A small image classifier, trained from scratch: 64-pixel images, patch size [4, 4].
Rows from block 3 of a small image classifier, named by matrix and row number. Rows with one number belong to one neuron. Each number is 128 + 24 x the weight over its row's rms, rounded and kept within 0 to 255. All counts start at 0.
After each neuron's rows are labels from the 100 images, of 14848, where the neuron reaches its largest size: "colour at peak" is the nearest of a few named colours to the mean colour under the peak. Only what is clearly more common there than usual is listed. The data: simulated grey scan slices of phantoms with and without marks. In brackets: how many of the 100, against the usual share in percent.
# gate: MLP gate (model.blocks.3.mlp.gate.weight, 384x128), inputs 64-127
# fc1: MLP up (model.blocks.3.mlp.fc1.weight, 384x128), inputs 64-127
# fc2: MLP down (model.blocks.3.mlp.fc2.weight, 128x384, transposed), outputs 64-127

gate.230 [136 134 109 172  89 121 162 122 113 170  99 109  85 166 153 138 101  80 115 136 103 176  98 159 113 136 130 119 129 104 129 122 127 150 147 148 123 121 133  90  90 101 125 132 125 137 117  91 152 162 122 161 138 145  82 118 111 125 140 136 142 147 129 123]
fc1.230 [141 142 109 143 129 122 127 138 134 148 178  74 101 142  92 130  91 133 115  97 151  90 129 143 144 116 102 122 139 143 111 138 129 125 112 125  94 146 134 122  93 125 159 140 117 156 153 135 121 135 116 163 111 120  93 138 133  99 131 139 139 159 152  90]
fc2.230 [155 108 108 145 137 124 137 124  78 132 121 111 169 121 124 138 109 122 100 111 158 135 112 136 157 125 104 137  84 131 140  92 164 142  90 109 134 138 127 114  99 140 120 150 128 118 134 150  70 151 166 152 142 148 134 133 128 109 123 151 145  96  97 114]
colour at peak: grey (96 vs 43.7)

gate.92 [129  95 127  76 139 141 145  97  95 128 178 107 161 111 124 131  86 159 164 109 136 118 129 102 148 103 165  95 137  95 160 112 129 175 154 139 164 146 107 150 122  90 162  99 122 180  87 135  96 118 139 155 151 115 114  93 103 105 125 104 148 117 130 129]
fc1.92 [109 100 164 120 136 125 122  86 127 140 167  98 121 105 120 112 136 143 107 111 157 154 131 123 133 130 138 133 116  80 128 142 139 121 107 126 138 159 151 142 189 147 118 107 142 129  86 120 112  97 112 144 120 109  92 147  87 157 126 101 144 134 132 113]
fc2.92 [140  97  81 112 114 135 172 145 130 159 144  98 136  82 124 147 140 126  84 142 169 124 104 147 141 133 170 116 102 144  85  79 154 162  81 112 140 111 124 112 103  99 136 119 156 131 123  94 111 133 145 152  95 126 151 133 154 127 118 168 131 127 172  97]
colour at peak: grey (94 vs 43.7)

gate.15 [119 136 139 145 145 102 133 141 129 166 112 126 141 133 143 111 145 130 189 114 180 132 129 137  86 164  82 101 137 112  92  95 138 180 133  67 142  76 141 117 153 111 136 152 113 111 142 162 137 122 134  94 115 119 141 106 147 135 113 122 124 121  80 123]
fc1.15 [127 118 101 133 142 154 104 149 118  99 156 122 110 134 116 147 124  80 100 149 137 123 144  87 105 154 137 141 122  99 136 170 121  57  92 148 114 138 144 139 106 127 130 115 128 113 160  98 121 135 123 184  99 122 112 111 124 119 174 139 158 160 146 103]
fc2.15 [150 148 105 126 134  87  87  91  99 142  98 113  68 174 107 139 134  97 136 128 137 137 125 166 100 112 135 117 104 145 105 144 116 136 156 113 116 137 130  73 182  94 114  97 146 146 108 104 163 135 146 158 109 118 158 152 154 158 154 133  85 133 103 146]
colour at peak: grey (94 vs 43.7)

gate.89 [146 112 145 162 124 142 119 124 141 136 177 148 109 109 126 103 116  79 101 181 110 126 122 145 126 113 170 143 121  97 135 124 116 129 108  93 121  69 117 124 124 110 106 157 133 134 143 111 139 132 127 104 143 114 168 167 155 114  96 141 151  90 119 148]
fc1.89 [134 132 100 143 127 140 120 143 143 127 105 132 118  73 146 118 127 147 118 170 117 146 113 130 139  95 151 115 115 118 121 104 160 126 140  94 134  93 134 159 163  84 130 109  88 135 112 109 109  82 131 132 181 114 104 127 120 126 154 151 139 121 106 148]
fc2.89 [127 109 141 153 134 116 113  90 134 141  94 123 137 109 155 125 107 119 128  63 158 135 136 129  82 126 141 110 107 140 138 106 130  95 106  99 105 128 142 131 153 106 134 159 108 146 111 152 154 122 180  96 156 153 140 139  87 123 147 153 129 176 155 145]
colour at peak: grey (88 vs 43.7)

gate.310 [126  94 165  99 145 132 132  96 115  96 174 141 125 169  84 153 103 164 136 127 108  78 132 147 141 132 131 142 123 124 140 159 127 125 141 160 120 128 132 112 147 118 126  92 109 158 103 118 130 111 110 156 119 114 101 144 123 157 117 140 121 128 131 104]
fc1.310 [ 99 160  97 169 113  99  89 151 111 146 126 108 131 140 133 129  89 120 114 117 158 153 170 162 113 176 153 131 143 130 116 118 114 121 149 114 128 128 115 188  93 135  83 161 128 113 177 144 137 143 118 118 123 139 147 123 139 137 100 139 136 129 121 102]
fc2.310 [166 129 148 187 154 101 145 147 154  99 116 103 138 129 128 141 128 146 179 123  91 150 123 169 126 143 171 161 130 104 147 122 123 137 162 135 102 152 160 132 180 119 110 153 150 139 155 113 122 105 127  84 129 123  87 122 111  97  76  74 126 105 126 140]
colour at peak: grey (89 vs 43.7)

gate.280 [ 82 120 108 145 125 175 125 121 107 132 128 136 176 136 112 132 111 143 173 132 160 141 127 116 133 105 132  91 129 130  91  97 117 174 130 110 124 169 117  98  75 128 153 157 125 117 114 119 124 151 126 165 170 153  59 140 129  96 115  95 110 123 105 137]
fc1.280 [107 126  89 154 130 106 137 132 137 111 153  48 134 107 155 136 138 165 116 123 116 177 150 129  96 101 146 132 133 166 113 105 127 199  90 157 110 139 134 105 150 120 112 140 121 149 135 137 118 109 129 161 150 157  88 129  93 128 146 153 138 123 119 112]
fc2.280 [ 96  85 155 121 136 114 118 132 104 150 148 105  90 121 137 168 133  90 132 117 140 127 158 110  85 140 124 108 157 165 137 148 103 148  76 105 113  95 134 132 148 119 142  82  96  97 122 120 148 125 141 171 101 110 115 139 173 150 106 154 139 177 146 123]
colour at peak: grey (92 vs 43.7)

gate.94 [123 141 158 124 119 110 147 167 129 112 154 111 127 140 102 127 126 144 173 139 116  78 101  98 100 137 140 154 106 153  68 119 106 156 175  94 126  95  88 117 149 167 126 144 134 126 104  81 109 116 133 145 151 172 121 100 100 149 152 117 153 136  90 173]
fc1.94 [116 141 120 169  89 153 129 130 119  79 130 123 141 106 204  97 153 101  84  85 123 178 136 109 121 100 137 160 133 138  90 133 140 134 114 143 140  97 144 138 138 132 154  65 151 154  94 164 122 106 166 130  83 139  96 137 174 125 108 138 171 147 135  95]
fc2.94 [102 132 160 134 150 149 156 157 135 146 102 137 109 116 103 128 125 109  59 129 165 101 158 174 128 109 122  97 104 116 166 114 107 129  72 166  95 136 110 148 147 107 122 134 124  92 161 152 140 126 136 129 122 140 133 111 111 128 147 103 141 134 151 109]
colour at peak: grey (90 vs 43.7)

gate.336 [100 144 132 135 106 141 120 121  71 103 142  97  94 123 124 159 147 108 144 146 145 119 115 117 125 124 144 114 135 136 139 124 100 141 136  75 127 139 120 127 137 113 115  92 145 134 151 116 108  90 141 150  86  98  71 149 132 141 138 116 114 122 103 152]
fc1.336 [ 97 148 105  84  51 129  93 132 129 124 103 110 158 127 134 172 157 126 160 107  84 117  96  86 119 113 123 137 121 180 108 150 104 133 157 155 136 146 113  90 125 133 161 115 177 126 132 119  90  94 150  90 141 131 120 162 128 126 131 129 125 124 121 132]
fc2.336 [139 153 168 127 152 139 114 164 158 127  87 146 102 138 117 184 107 128 177 146 145 131 128 141 120 141  98 127 129 127 129 162  93 118 144 146 116 132 145 153 107 144 139 149  87 124 144 165 153  83 124  89 142 144 117 109  94 164 146  81 122 106 135  95]
colour at peak: grey (97 vs 43.7)

gate.69 [141 133 138 114 109 127 170 124  96 146 121 133 132 207 115 153 142 132 161 123 163  91 120 130 120 137 122 133 151 124 129 103 121 134 128 109 134 122 127 157 124 109  91 154  95 111 145 132 165 159 125 126 131 112 133  89 131 152  75 151 101 136 165 121]
fc1.69 [118 143  99 159 139 117 144 112 104 142 111 189 112 140 148 127 114 145  98 129 131 135 128 135 169 133 174 128 107 135 129 141 105 152 161 122 119 144  81 133 156 103 129 116  92 143 156 134 133 133 148  92 143 146 128 112 132 107 137 110  84 124 131 144]
fc2.69 [105 110 124 152 129 100 148  93 136 165 149 133 143  81 165 126 106 166  78 123 138 128 122  78 158 133 156 126 123 121 187 124 139 114 124 114 153 158 120 125 101 178 124 153 107 131 114 118 134  89 144  74 130 175 131 112 104 126 133 124 150 135 127 150]
colour at peak: grey (99 vs 43.7)

gate.37 [140 134  92  92 112 161 135 139  92 130 151 120 123  83 147 159 162  99  83 159 137 164 138 107 144 113 156 104 109 151 149 115 187 129 124 123  94 138 125 110 109 175 127 120 136 156 130 105 150 112 136  86  83 113 153 127 124 135 116 119 103  79 124 116]
fc1.37 [ 98 114 147 149 100 106  79 132 220 129 121 142 141 160  93 136 100 135 181 114 100 131  71 141 117 125 113 168 152 105 123  91 106 127 150 112 138 132 119 136 112 138 127 143 158  87 112 142 110 143 165 110 151 143 124 105 126 145 136 125 165 111 118 125]
fc2.37 [137 132 147 135 130 155 139 128 112 128 135 117  95 158 140 110 129 131   0 115 116 137 128 119 137 127 110 128 137 140 139 156 142 104 122 126 140 147 118 154 151 149 147 140 134 130 134 124  94 142 127 112 110 104 111 157 126 123 128 120 134 142 143 176]
colour at peak: black (100 vs 56)

gate.116 [143 142 112 120 124 128 137 110  82 146  97 140 129  99 182 182 149 118 101 140  61 134 138 107 159  96 125 111 120 103 145 114 210 112 149 126 132 131  98 124  98 112 136 118 134 164 114 183 134 120 141 101 111 136 186 111 112 169  96 130 117 137 134 107]
fc1.116 [ 99  93 115 113 116 104 133 132 159 104 131 110 138 136 121  86 114 193 168  95 109 168 105 112 117 134 120 127 146 137 107 120  65  95 133 126 102 117 154 158 114 166 133 152 156 105 154 134 132 142  98 128 134 170 101 119 104 111 169 150 118 138 116 117]
fc2.116 [138 125  97 130 116 158 135 106 137 123 159 127 128 123 121 119 116 124   0 101 136 129 145 140 133 131 135 115 141 127 125 135 144 148 121 138 147 140 129 149  99 121 128 151 134 150 121 118 128 124 125  96 145 118 160 121 141 120 135 150 118 148 105 134]
colour at peak: black (98 vs 56)

gate.60 [135 128 163 101 138 167 136 163 142  85 135 181 150  78 101 122 116 141 129 120 116 121 142 123 162 145 150 128 110 122 130 101  97 117 123  93 113 138 116 102 129 163  84 150 135 124  95 119 162 128 146 111 167 134 135 126 133  88 135  79 129 134 106 110]
fc1.60 [103 171 163 162 142 136 146 118 132 137 138 171 151 142 113 104 119  97 122 136 123 121 136 131 128 107 157  71  88 125 167 170 118  71 131 117 109  97 126 160 101  86 107 105 136 109 136 136  86 159 120 115 139  99 189 149 149 144 120  84 111 135 181 122]
fc2.60 [ 97 166 127 135 135 129 140 131 138 105 118 155 132 143 128 142 111 152 153 152 115 144 137 137 135 157 160 120 107 124 173 140 143 128 181  80 105 127 119 129 125 108  89 149 111 210 139  76 106  50 108 143 128 155 121  76 142 144 130 118 139 160 124 108]
colour at peak: grey (96 vs 43.7)

gate.17 [124 154 132 141 125 145 146 165 176  97  96 108 138 151  97 136 114 163 136 116 132 148 115 155 132  88 139  86 177 130 112  95 174 159 159 139 115 139 115 111 134 153 106 145 108 134  68 104  91 111 115 107 143 156 142 146 123 113 140  72  97  99 113  74]
fc1.17 [125 140 105 141 140 133  94 142 151 117 132 139 145 128  91 125 115 112 111 132  90 166 147 146 142 121 159 140 101 146 128 162 129 159 143 144 129 144  97 106 123  19 160 143 135 142 149  99 133 135 141 139 126 101 120 109 131 122 130 122 216 126 109 197]
fc2.17 [ 97 113 123 157 143 120 127 111 132 150 117 129 163 127 162 110 136 137 222 117 118 154 142 119 132 115 104 155 118 125 147 176 123 119 187 146 106  98 175 129 131 132 123 169 144 185 158 107 180 133  91 139 106 151 107 144 124 150 124 140 147 130  91 146]
colour at peak: grey (96 vs 43.7)

gate.43 [149 134 160 132 122 152  93 115 128 125 162 178 135 131 108 133 151 173 139 109 119  98 109 116 123 130 111 131 119 138 130 112 113 154 123 150 151 100 114  86 158 119  96 140 124  75 147 127 145 128 101 132 128 154 129 128 161  91 134 111 165 143 145 139]
fc1.43 [113  99 177 101  94 155  81 122 150  94  90 163 140 176 139 136 107 181 155 128 165 112 109 144 136 108 110 145 132 142 144 126 124 131 138 138 116 139 108  87 144 160 161 106  91 136 110 147 115 165 114 122 127 153 111 116 140 124  93 123  71 173 125 147]
fc2.43 [122 139  98 143  72 134 104  99 134 120 110 146 157 146 135 118 164 134 174 171 123 119 156 118 168 162 148 199 167 144 166 169 170 131 135 137 115 113 143 126 109 118 135 142 120 142 129 177 128 149  80 119 145 162 142 159 170 122  82 125 129 107 139 129]
colour at peak: grey (100 vs 43.7)

gate.118 [140 151 156 140  99 114 154 132 102 102 138 133 173 113 145 155 124 135 133 148 115 122 107 126 130 123 132  71  97 142  93 121  90 113 136 153 139 146 111 127 152 132 107 175 148 115 115  78 128 153 111 115 135 158 122  75 132  97 126 136 122 131 163 147]
fc1.118 [157 142 107 128 153  62 125 152  99 179  87 148 115 148 100 132 193  89 119 130 112 114 161  93 125 133 146 181 161 152 167 143 136 119 115 109 133  99 122 146  90 137 114 118 147 109 116 109 131 119 118  91 123 120 130 153  79 138 126 137 168 122 132 107]
fc2.118 [149 128 161 137 116 141 127 123 109 113 187 102 126 141 102 142 115 141 177  75 103 135 115  92 164  90 109 128 136 133 158 100  97  80 175 112 144 123 104 154 108 164 131 135 140 189  62 130 177 124 118 160 158 157 138 160 124 139 135 163 143 146 185 120]
colour at peak: grey (97 vs 43.7)

gate.182 [130 109 133 158 167 133 149 100 145 121 106 121 139 138 110 134 140 131 166  92 148 116  97 119  66 141  96 138 128 117 120  99 168 147 108 153 137 144 139 100 121 152 124 115 142 133 121 128 123 136 103 116 134 127  93  93 145 160 163 157 139 171 101 186]
fc1.182 [ 78 163 123 143 120 115 124 125 130 122 162 107 125  96 142 130 166 114 120 150 100 133 128 114 149 114 150 105 152 155 157  92 102 154 187 118 141 153 128 104 129 136 102 142 136 180 137 142 156 109 156 144 161 145 116 144 107 143 161 125 123  94 169  89]
fc2.182 [140 153 101 117 169 114 105 141 107 145  78  96 132 142 131 118  72 126 145  79  80 194 142 160 134  82 153 119 102 115 133 123 136 136  98 109  96 142 174 104 146 123 116 156 131 101 160 117 102 139 141 139 146 104 124 134 124 108 126 127 106 100 101 151]
colour at peak: white (55 vs 0.4)

gate.377 [125 136 174 104 113 115  92 123 148 143 117 137 133 145 135 115 108 186 139 131 118 121 131 175 116 116 140 133 153 149 134 130 145 140 134  90  95  87 134 113 107  94 129 118 138 165 148 131 131 142 156 107 131 135 151 169 124 129  90 122  83 115 137 132]
fc1.377 [ 96  95 124 133 117 131 149 112 125 113 123 106 133 129 118 142 115 104 136 141  63 154 104 156 142  72 150 121 137 122 142 120 116  95 111 147 155 125 131 162 105 124 106 188 122 128 153 111 148 156 149 198 123 136 109 123 136 133 115 114 132 109 153 127]
fc2.377 [ 91 164 131 120 165 119 123 106 115 131 129 138 100 160 152 139 117 123 188 146 115 133 145 156  68 126  88 151 149 156  89 171 131 133 186 135 108 162 150 106 120 130 110 118 127 118 145 103 107 155 108 160 105  68 113 142 174 130 133  81 107  95  95 104]
colour at peak: grey (74 vs 43.7)

gate.259 [ 85 118 110 123 128 106 104 136 129 124 142 120 126 166 125 119 150 107 138 118 161 123 140 145  85 128 103 142 165 168 138 129 166 130 104 159 110 117 167  96 118 111 129 151 117 114 143 119 126 121 146 147 128 144 137 153 124 142  76 130  80 109 141 125]
fc1.259 [139 100 127 114 125 109 126 121 106 116 113 138 103 133 169 157  88 114 118 106 103 116 121 122 123  91 179 103 119  99 119 104 141 106 153 136 122 138  86 137 114 132  93 148 145 184 157 141 137 143 121 129 137 120 111 134 100 150 138 120 138 128 110 133]
fc2.259 [123 177 161  97 169 119 135 134 171 105 165 120 153 138 129  94 105 151 207 135 123 113 122 160 112  87 133 123 121 135 119 131 124 147 106 152  96 116 153 137 143 114  86 111 149 111 148  88 129 158 108 142  88 126 105 119 145 141 112 111  68 109 136 126]
colour at peak: grey (96 vs 43.7)

gate.215 [ 86  99 143 109 134 125 118  94 123  98 144 107 129 110 121 138 121 128 158 106 152 130 113 117 134 143 117 190 149  79 117  85 113 101 133 111 131 190 115 137 125 144 189 148 121 138 116 140 158 111 124 171 149 175  94 139 117 111 118 107 130 132  36 126]
fc1.215 [106 175 161 122 112 152 114  92 125 120 138 145 187  79 157 149 125 114 104 132 121 134 135 121 143 112 183 124 120 115 155 108  99 133 149 134 188 156  71 145 119 110 123 157 119 114  83 147 157 142 141  98 152 103 119 117 115  93 115  65 122 126 125  98]
fc2.215 [148 103 110 117 125 136 168 122 143 131 166 104 134 132 135 140 151 145  65 133 158 103 110 128 157 129  96 116  84 126  90 101 137 135 118 134 151 109 177 129 102 119 131 134 123 124 131 156 105 162 152  96  99 141 124 134 157 125 121 100 125 140 134  67]
colour at peak: grey (90 vs 43.7)

gate.300 [132 122 126 175 157 154 146 131 115 126 110 113 116 113 136 148 120 131  72 133 133 107  82 166  94 114 136  88 103 153 114 129 123 145 112 106 151 139 162 106 122 109 149 146 137 160 145 133 150 176  76  98 125 139 126 150 152 126  82 155  96 133  87 174]
fc1.300 [123 116 150 131 119 101 134 104 120 159 192  86 143 136 134 106 146 112 104 112 129 158 124 124 158 131 133 147 121 104 152 135 170 141 115 112  82 135 173 161 128 124 140  92 131 146 124 158 151  99 157 113  90 127 126 170 144 146 101 135 161  74 169 123]
fc2.300 [102 117 142 103 155 125 107 144 111 138 125 125  83 182 109 142 115 129 220 151 103 131 128 113 133 130 125  97 127  98 148 152 153 130 192 141 111 150 129 130 154 127 163 116 114 156 152 111 142 127 113 132 145 120 121  89 113 136  85 111 148 131  96 145]
colour at peak: white (33 vs 0.4)

gate.47 [184 114 162 103 140 116 167 144  79 123 154  80 110 161 103 118  96 175 108 106 108  83 127 107 134 162  96  81 112 108  97 156 124 101 107 160 163 141 142 152 155 141 128 120 146 113 138 134  86 134 112 141 126 126 128 163 129 145  78 129  92 153 160 149]
fc1.47 [ 93 152 159 105 123 107 120  90  91 136 105 165 154 149 130 169 166 117 139 149 150 122 145 114 110 132 159 165 125 123 118 145  97 124 117 139 110 116 152 109 131 107 106 107 150 126 102  97 160 121 119 112 140 126 122 147  82 164 114 107  98 105 137 143]
fc2.47 [149 138 177 140 137 131 140 184 129  89 104 107 150  79 153 169 133 133 136 130 118 124 148 134  91 133 129 139 115 118 126 110 129  97  53 107 113  71 106 131 122 116 115 109 112 143  79 141 100 123 110 134  85 121 142 132 135 135 127 154 122 144 171 143]
colour at peak: grey (99 vs 43.7)

gate.342 [148 110 126 117 118  88 115 150 117 130 149 166 177 166 105 143  95 144 162 114 186 140 153 107 154 133 135 119 112 132 126  64 140 145 134 112 150 103  93 133 149 128 145 138 106 111 118 139 140 125 128 119 171  96 131 100 116  88 131 116 132 101 151 154]
fc1.342 [111 142 145 128  80 156 143 121 134 147  86 110 115 184 128 115 115 124 160 148 166 123 104 144 146 128 105 134 157  86 136 120 133 136 115 108 164 122 163 149 123 121  74 129 122 113 121 114 149 140 117 126 110 105 124 106 138 125 101 145 143 111 170 133]
fc2.342 [127 120 142 126  96 165 165 146 150 115 120 131 143  97 141 129 135 139  82 115 143 108 130 139 150 118 122 130 134 133 128 129 123 129   0 106 156 118  96 129 123 124 144 154 137  33  94 165 160 117 121 104  98 170 136 147 104 106 132 133 116 145 175 137]
colour at peak: grey (93 vs 43.7)

gate.161 [104 148 126 109 121  73 118  77 100 140 110 143 163 127 105 159 143 116  83 136 117 126 115 136  93  96 124 145 133  83 149 121 134 126 155 168 127 153 163 127 136 128 149 133 108 175 143 107 170 123  83 136 134 128 126 188 151 159  84 117 132 131 133 148]
fc1.161 [125 125 140 105 119 166 100 126  95 160 117 105 139 146 126 183 143 121 127 154  85 105 155 153 102 141 133 112 124  90 139 121 161 105 145 136 147 137 162 110 165 121 175 134 129 168 123 121 142 117 108 165 107  96 166 139  98 168 127 172 165 118 149 101]
fc2.161 [ 87 109 180  99 152 107  86 112 121 124 145 142  92 148 114 126 123 127 217 115 144 125 131 111  76 143 116 182  99 116 121 132 150 113 216 155 137 118 102 167 158 164 118 108 132 159 103 150 113 120 166 147 129 121  88 164 136 124 116 110 169 119 127 135]
colour at peak: black (93 vs 56)

gate.198 [105 160 110 124  91 126 118 141 156 113 136  55 102 142  93  98 111 135 152 116 123 114  88 137 112 127  84 146 101 130 123 128 160 138 127 162 136  96 137 118 145 100 164 102 173 129 178 100  80 117 133 178 126 115 119 158 148 135 143 138 121 142 114 139]
fc1.198 [ 93  95  97 129 144 110 109 178 162 113 142 146 102 151 109 130 165 160 133 125  91 144 148 150 103 154  92 177 136 174 117 166 117 125  89 161  80 119 144 118 154 119 130 132 117 123 124 112  99 128 159 139 146 154 155  83 167 123 125 141 120 138 112 128]
fc2.198 [143 178  73 160 124  95 135 107 136 144 121  94 128 144 180 120 146 174  66  96 131 150 114 125 116 104 176 149 155 158 110 152 153 133 135  65 101 134 151 128  86 156 110 159 131 155 105 126 127 128 130 150 127 123 103 142  94 131 149 144 141 133 153 133]
colour at peak: grey (98 vs 43.7)